python train.py --crop_scale_min=1 --task="super_resolution" --loss="l1" --scale=2 --depths=[14] --stem="single" --widths=[80] --optimizer="normuon" --adamw_lr_other_params=0.0024 --max_grad_norm=5.0 --batch_size=128 --final_lr_fraction=0.1
Rows from block 8 of a small image super-resolution model, named by matrix and row number. Rows with one number belong to one channel. Each number is 128 + 32 x the weight over its row's rms, rounded and kept within 0 to 255. All counts start at 0.
After each channel's rows are labels from the 100 images, of 14976, where the channel reaches its highest value: "responds to" is what is common among them. Only what is clearly more common there than usual is listed. The data: rosettes with rotational symmetry. In brackets: how many of the 100.
# convs0: first 3x3 conv (model.blocks.8.convs.0.weight, 80x80x3x3, each kernel summed), inputs 0-79
# convs1: second 3x3 conv (model.blocks.8.convs.1.weight, 80x80x3x3, transposed, each kernel summed), outputs 0-79

convs0.53 [155 179 141 158 113 117 152  94  99 148 108 125 148 117 186 123 121  94 146  87 121  80 131  93 133 112 119  86 122 102  84 140 123  75 196 146 120 102 146 119 144 139 107 157 121 121 125 124  92 105 120 104 123  90  79 172 114 103 174  99  92 128 111  83 151 153  86 137  94 170  48 164 145 201 138 116 119 119  22  96]
convs1.53 [169  89 111 114 153 141 105 126 125 136 171 115 137 128  79  91 100 132 146 152 105 174 120 133 104 118  76 130 110 151 145 100 116 195  66 117 113 149 138 121  77 114 121  75 152 146 136 138 148  95 122 137 118 135 181 145 147 157 116 134 142 148 162 164  45 116 138  68  90 152 112  91 135  36  73 192  97 112 186 161]
responds to: vivid (81)

convs0.36 [136 131 113  92 125 119 120  73 181  93 116  74 109 116 110 132  73 105 143 103 131  60 123 139 152  52 131  70 121 133 164 135 103 110 115  75  94 115 119 100 163 145 126 122  79 144 138  89 132  97 125 118 143 104 121 111  85 141  95 125 131   0 124 143 145 131 147 121 123 125 112 121 131 107 140 146 135  76  55 141]
convs1.36 [135 100 138 157 103 122 175 141  97 117 104 150 130  93 174  99  79 167 116 144 128 176 112 132  98 242 140 166 212 145  41 125 113  91 123 118 172 117 118  66 101 116 101  88 107 121 117 154 132 159 135 148 120 106 146 108 115 141 117 144 145  59 127 104 113 121 120 142 141  68 109  98 139  81 138 141 145 163 103  87]
responds to: three-fold (30)

convs0.34 [121 109 125 149 111  92 162 124 134 141 123  90 165 135  58 118  22 119 104 116  98 146  80 128 153  99 116 151  78 127 110 104 133 134 139 146 120   0 123 156  98 129 102  87 116  71 127 117 150 164 112 110  88  78  80 130 204 119 135 154 127 168 128 112 136 177 104 117 127 121 110 138 127 112 151 153 123 116 119 122]
convs1.34 [108 101 171 166 165 114 115  97  41 103 167 135 173 117  98  92 118 179  99 102 110 109 137 154 123 111 176 207 116 114  98 119 143 140 165 155 146 137 145 120 174  78 142 114 129 142 127 139  73 149 152 173  85 108 150 137  54 148 132 102 104 137 152 186 144 108 146 157  77 180 167 156 123  98 123 143 131 179 131  74]
responds to: vivid (41)

convs0.71 [149  37 137 191 122  74 138 144  84  98 142 118  75 128 101 132 116  82 176 141 144  95 130 150 130  91 129 167 149 139 129  31 126  97 104 121 124 133 142 170 106 116 178 148 109 120 146 129 176 141  84 144 113 139  82 178  93 116  64 160 146  92  88 121 134 153 137 143 141 117 176  96 135 178 176 120 152 108 169 139]
convs1.71 [182 164 120  70 165 216 124 142 142 127 123 121 175 120  87 132 138 136 106 111  99 137 118 133 108 148 119 147 131 141  91  31 100  72 211 114  87 148 124 124 143 155  94  93 132 142 115 182  79  86 147 118 161 124 170 139 102 170 163 163 121 152 114 156 137 118 114  79 123 160 110 165 135 148  92 152 150 150 118  66]
responds to: pinwheel (78); vivid (51)

convs0.63 [125 121 134 139 133  81  61 113  94 149 140 154  83  64  96 113 130 100 128 126 101 143 126 149 138 140 136 171 148 174 183  25  86  84 107 159  74 101 152 128  91 136 171  78 120 150 120 116 131 143  46 140 116 109  72 145  76 152 130 121 110  94  40 112 155 166 129 137 116 135 131 103 130 132 140 116 144 119 142 158]
convs1.63 [178  99 129 200 122 109 186 139 118 117 145 192 110 122 142 123 118  68 140 150 103 135 113 130 139  73  86 117  90 130 178 195 127 164  87  95 144 171 115 170 118  81 185  93 166 100 130 130 121 165 126 132 115 100 170 109 213 116 113 161 179 151 153 109 115 111 170 107 161 109 131 159 120 138 128 128  99 144 108 195]
responds to: vivid (59)

convs0.56 [ 95  93 113 108 139 179  65 131 159  42 161 101 159 101  82 128 131 132 170 112 136 101  97 105 107  90  98 119 107 180  86 165 132 157  76 168 119  95 155 154 108 153 145  98 121 135 152 180 127 107  95 103 129  99  89 153 115 127  86  84 121 100  85 136 129 103 151  93 165 148 127 142 106 207 188  99 118 107 181  99]
convs1.56 [109 141 137 100  78 161 169 143 104 131 210 128 161 135 138 123 106  98 120  70 147 114 126 106 113 162 168 118 112  15  90 121 121  92  92 129 124 140 100 128 151 131 149  41 146 127 127  50  78 147  79 121 135 141 158 154 116 135 132 128 125 133 148 169 170  99 133  74 115 149 129 102 118  90 137 206 136 139 113 120]
responds to: pinwheel (76); vivid (55)

convs0.74 [135 114  72 159 125 118 131  94 145 161 162 122 126  98 107 159 123  74 129  55 107 120 118 103  83 102 107 142 139 151  92 134 106 126  99 142 103 103  28 110 157 154 145 108 120 148 107  86 165 176 104 121  74 131  65 173 107 136 153 147 125 120  62 113 165 149 145 137 140 201 112 161 118 145  61 153 144  78 162  95]
convs1.74 [110 121 127 134 117 174 143 156 120 136  65 128 142 131 108 108 110 168 140 166  83  77 126 106 130 158 132 142 139 132 140 114 120 105 164 224  99 139  32 146 139 120 117 173 172 145 121 132 126 106 170 123 149 120 212 113 142 115 116 172 150 115  16 116 124 110 123 142 148 115 141 133 141 117 191 146 104  97 185 110]
responds to: pastel (34)

convs0.6 [125  98 125 129 163 119 106  93 178  98 116 206 118  96 120 108 130  67 123 120 119 133 128 125  93 154 131  99 142 137 198 108  62 135 115  72 105 109  81 144 152 167 132 112  89 128 135  74 105 127 100 119  84 114  87 131  76 116 128 120 133   6 105 101 119 124 145 116 108 154 101  81 141  74 107 111 168  83 138 141]
convs1.6 [132  65 130  69 131 127 131  87 138 155 133 100  90 123 151 145 128  82 192 129 110  51 151  71 163  95 127 180 147 110 130 154 119 114 106 149 116 165 143 155 125  96 107 138 201 125 129  92  82 134  71 133 103 120 138 115 201 200 111 130 129  74 128 160 120 177 130 114 184 100  70 121 117 143 109 161  98 119 110 118]
responds to: grey (34)

convs0.52 [154 110 106 114 110 122 176 100 144 129  68 104 135 121 114 126 160 112 105  81 169  99 162  80 138  94  97 121 136  73  64 103 137 118   7 141  93 113 118 101 108 104 145 125 126 118 155  72 127 111 144 135 109  76 107 122  99 148 169  65 164 123  79  98 103 153 123 132  65 136 118 178 118 127 110 122 143 169  80  94]
convs1.52 [112 178 133 117 134 159 104 164 118 141 193 165 110 148 135 122 153 133 141 131  97 123 126 135 133 125 124 107 129 173 158 118 160  19 193  93  98 156  97 126 182 124 116 154 132 119 123 140 162 116 111 151 153 149 109 100 193 130  82 169  86 123  81 133 144 124 157 105 167 120  73 104  88 137 142  56 100  76 178 183]
responds to: pastel (32)

convs0.12 [ 78 102 128 173 124  83   0 136 139  60 103 135 151 133 106 123 114  94 104 135 130 121 101 161 125 122 123 142 140 200 108 162 147  85 124 141  94  78 144 124 127 152 110  82 122 149  95 112 143 142 136 133 154  97 146  55 166 136  94 162 138 149 160 127 109 114 137 129 132 116 115 103 116 122 140  88 121 127 133 124]
convs1.12 [ 92 156 142  90  96  95 103 129  67 119  41 118 164 133 148 109 145 153 160 141 126 108 130  76 152 179 125 157 140 112 119 157 123 127 139 128 148 122 132 105  95 133 125 216 102 143 121 127 113 146 142 117 188 136 119 173  34  65 162  89  79 112  82  88 139 133 149 156 155  56 109 123 106 159 122  97 143 116 119  91]
responds to: vivid (52)

convs0.35 [112  95 148 130 119 134 117 129 130 133 104 136 162  66 110  29  97 190 126 166  81 148 109 115 131  70 103 168  62 127 143 144  81 134 160 149 116 116 144 138 110  65  74 155  99 119 133 106  98 134  95 154  87  96 133  84  98 135  75 111 144 143 158  64 145 205 142 152 128 126 138 181  84 134 119 162 147 136 138 124]
convs1.35 [148 177  90 108 113 118 170 135 172 168 124 163 149 118  86 134 126  95 200 105 161 123 100 169 141 103 150 146  87 165  95 138 153 120 139 120 191  56 115 119 112 231 166  92  94 141 127 141 148 132 122 116 143 137 106 145 173 171 136 105 134 141 136 193 129  85 113 116 115 155 158 146 143 133 125 145  37 138  80 137]
responds to: pastel (37)

convs0.20 [173 104 114 116  98 133  68 106 153 126 110 112  73 115 106 159 135 109 118  98 123  82 172 162 133 146 130 132 175 107 146 132 138  86 148 102  33  75 102 134 121 148 151  53  88 131 115 123 102 103 111 138 104 129  49 125  95 153 204 140 121  72  79  83 105 163 113 141 154 147  93  87 120  79 132 113 113 146 114 155]
convs1.20 [ 51 172 115 143  95 182 220 161 129 139 158 148 160 163 140  97 111 118 113 218 121 134 132 145 112 112 120 124 150 124 212 135 131 118 142 127 161 127 153 145 126  91 111 169 155 176 153 127 150 123 111  86 139 165  88 166 146 120 144 178 157 151 145 100 170 177  81 135 128 117 126 113 147 143 155 205 148 124 140 164]
responds to: vivid (66)

convs0.59 [104 221 108 109 129 159 125 177 136 108 107 131 185 102  74 136 107  38 109  89 119 126 127 139 137 122  92 125  98 144  88  78 116 115 153 141  75  79 155 142 102 116 158  76 150 113  96  98 169 110 166 136 169 121  99 178 147  97 181 160 146 106  91  94 103 125 129 165 133 116 117 130 104 104  98  87 124  80 179  92]
convs1.59 [142 162 119 165 154 191 146 167 163 160 114 151 157 118 133 158 142  56 171 149 134 134 121 117 137 128  64 140  51 159 178 145  99 122 157 107 115 160  89 123  74 177 126  81 147 110 128 145 144 175 173 133 149 192  74 138 155 127 172  92 125 133 118 125 164 104 120 161  87 144 199 116 122 120 109 150 185 113 152  94]
responds to: grey (47)

convs0.13 [162 147 108 166 117 125 150 112 150  76 157 102 151 129 110 102 120 114 156 133 127  78 124 144  64  86 145 111 138 149 150  92 148 131  85  59 127 130 147 180 123 139 152 138 132 124 138 135 113 144 100  67 140 148  16 184 107 136 159 143  92  52 123  72 144 137 147 104 147 164 169 109 110 103 114 156 144  46 149 110]
convs1.13 [ 86 164 132 101 147 144 164 123 118 108 126 119  91 119 119 125 141 123 129 143 129 112  94  62 176 160  77 148 114 147 103 110 140 143 147  16 104 118 158  99 133 105 105 118 154 117 150 147 191  35 125 166 179 131 123 126 128 165  92 110  86 142 195 162 109  92 114 166 133  42 141 131 141 106 138  98 151 163 131 137]
responds to: vivid (74)

convs0.31 [148 163 118 102 151 120 138 132 108 159 111 162 151  83 102  97 154 109 109 137  46 125 134 125 162 121  97 156 152 163 107  89 128 114 185 155  45  81 104 144 108 127  97 119  90 105 130  34 141 166 109 163 152 138 139  79 130 107 111 109  61 113 143 133 128 108 133 172 134  63 141 169 135 106  34 122 143 132 121 117]
convs1.31 [137  91 106 171 103 127 122 128 162 135 138 193 119 111 128  88 133 128 197  95 167 133  77 159 108 119 178  91 122  80 168  78 152 116 116 134 177 122 109 114 100 195 164 115 163 126 114  57 112 100 131 120 138 106 134 147 128 129 160 157 102 157 167  69 117 109 141 148  66 148  78 118 129  95 209 118  95  93 119 179]
responds to: pinwheel (75); vivid (56)